From a checkpoint of a small image classifier.
Model: 6.75M parameters, arch res2net, depths [5, 5, 5].
Training: soap at rate 0.0017, 4900 steps, held-out accuracy 92%.
Data: trained on flat shapes of many kinds, plain or patterned, on busy backdrops, 6.4 epochs.
Rows from block 3 of a small image classifier, named by matrix and row number. Each number is 500 + 25 x the weight over its row's rms, rounded and kept within 0 to 999. All counts start at 0. Numbers have three digits each.
After each channel's rows are labels from the 100 images, of 14848, where the channel reaches its highest value: "patch colour" is the nearest of a few named colours to the mean colour under the peak. Only what is clearly more common there than usual is listed. The data: flat shapes of many kinds, plain or patterned, on busy backdrops. In brackets: how many of the 100, against the usual share in percent.
# c30: last pointwise conv (model.blocks.3.c3.0.weight, 160x160x1x1), inputs 108-159

c30.34:460489504450461516507448492526521517517507512457512508485504493513482528522465466503521484475505474480529536515475472490589496510479525462548519511529485501
patch colour: green (30 vs 5)

c30.101:549514467487489502498468488486503486484482519518480437493476535536519513452479475483504538481515478479502524500519538497477518505499484511476472500486505467
patch colour: red (29 vs 0.8); yellow (25 vs 1.3)

c30.99:557498473555455470476494480487525441493452481440546494496501511474513500507509452458479489503518486477485485479503485473511461483450518505520442512477501496
patch colour: brown (60 vs 23.8)

c30.117:493528493529535536471497489515515494476525506583548543504506504537487485463471494481540501474535528481512453492459500502506499523527509445498505502566509521
patch colour: pink (29 vs 12.1)

c30.78:534484543481583470484493503506471497457495533495512477476513492461487446517523543462499565488484499542579492479515494517472506536540470528468519538517462514
patch colour: green (31 vs 5)

c30.38:524493491506485512513523491459453516475483521536501519517499529525480476494519552484492507465499441507454476521493515548538514527465488546478484468512451531
patch colour: purple (26 vs 3.4)

c30.10:498507486499523539522524565535504531517539522558502503483505548478500512497478521502514491493487463467493482572466504483502517515509491480533497528484494522
patch colour: green (25 vs 5)

c30.148:482521486540445455485465465455452545468505471529516485456540508501467523523451519495489532439502480517494474490462510468513526517508514456502493528471501518
patch colour: brown (59 vs 23.8)

c30.131:487471476521490487551529575475452506521521519522459513522465565506489501509473524467472538475498480533500491578559530510498491485489496502481488492509497485
patch colour: brown (54 vs 23.8)

c30.58:463497483511482454532486518485512548516510500466494532504478448506484532519482534545509479500502475486547453484475510551486515527458512492485536499512537497
patch colour: green (26 vs 5)

c30.67:556470535506557492455504492491462483544500493528468520491466506513507509546506472498449516553466526468483526465530516509485522478491492541475506538456522488
patch colour: purple (30 vs 3.4)

c30.56:540455497486523472497559518512474455519474498519482521518480453482509492501489537523516504502548510536473479500472492501520505475466513513476507519503495493
patch colour: purple (25 vs 3.4)

c30.121:561498534522443484519528489451490472506530480494476486482499511548507570535522552550486514489503479473494460516522473537502491479482480501552513522478536461
patch colour: red (45 vs 0.8)

c30.85:470470496475502505557498523482520510506484495474460499517521487503469516520490499458473502503452479531500490566523505481499524494493501502395478490528463500
patch colour: brown (58 vs 23.8)

c30.70:529546505558461480506479502520492528464500516498494507489538473464463513512495506483467500539476523542459463493560506503473467462491469462495511496489460500
patch colour: green (28 vs 5)

c30.159:497500479502477467479496485509494443527504500484497477500536529472470488516490471484506514501493489504482492539481490465483533500494517485487516470472507523
patch colour: brown (66 vs 23.8)

c30.57:544504517471482550493439478510474476516453491521522533496496533484507486488509529506479526515530477496532522462511511506457516522510510519490512499494532491
patch colour: blue (32 vs 1.6)

c30.53:499512511503482475458496489458541505468482471470492504481476503454500495483490497490523546524526498490496496533469485515520507525496494504566488489497574509
patch colour: brown (49 vs 23.8)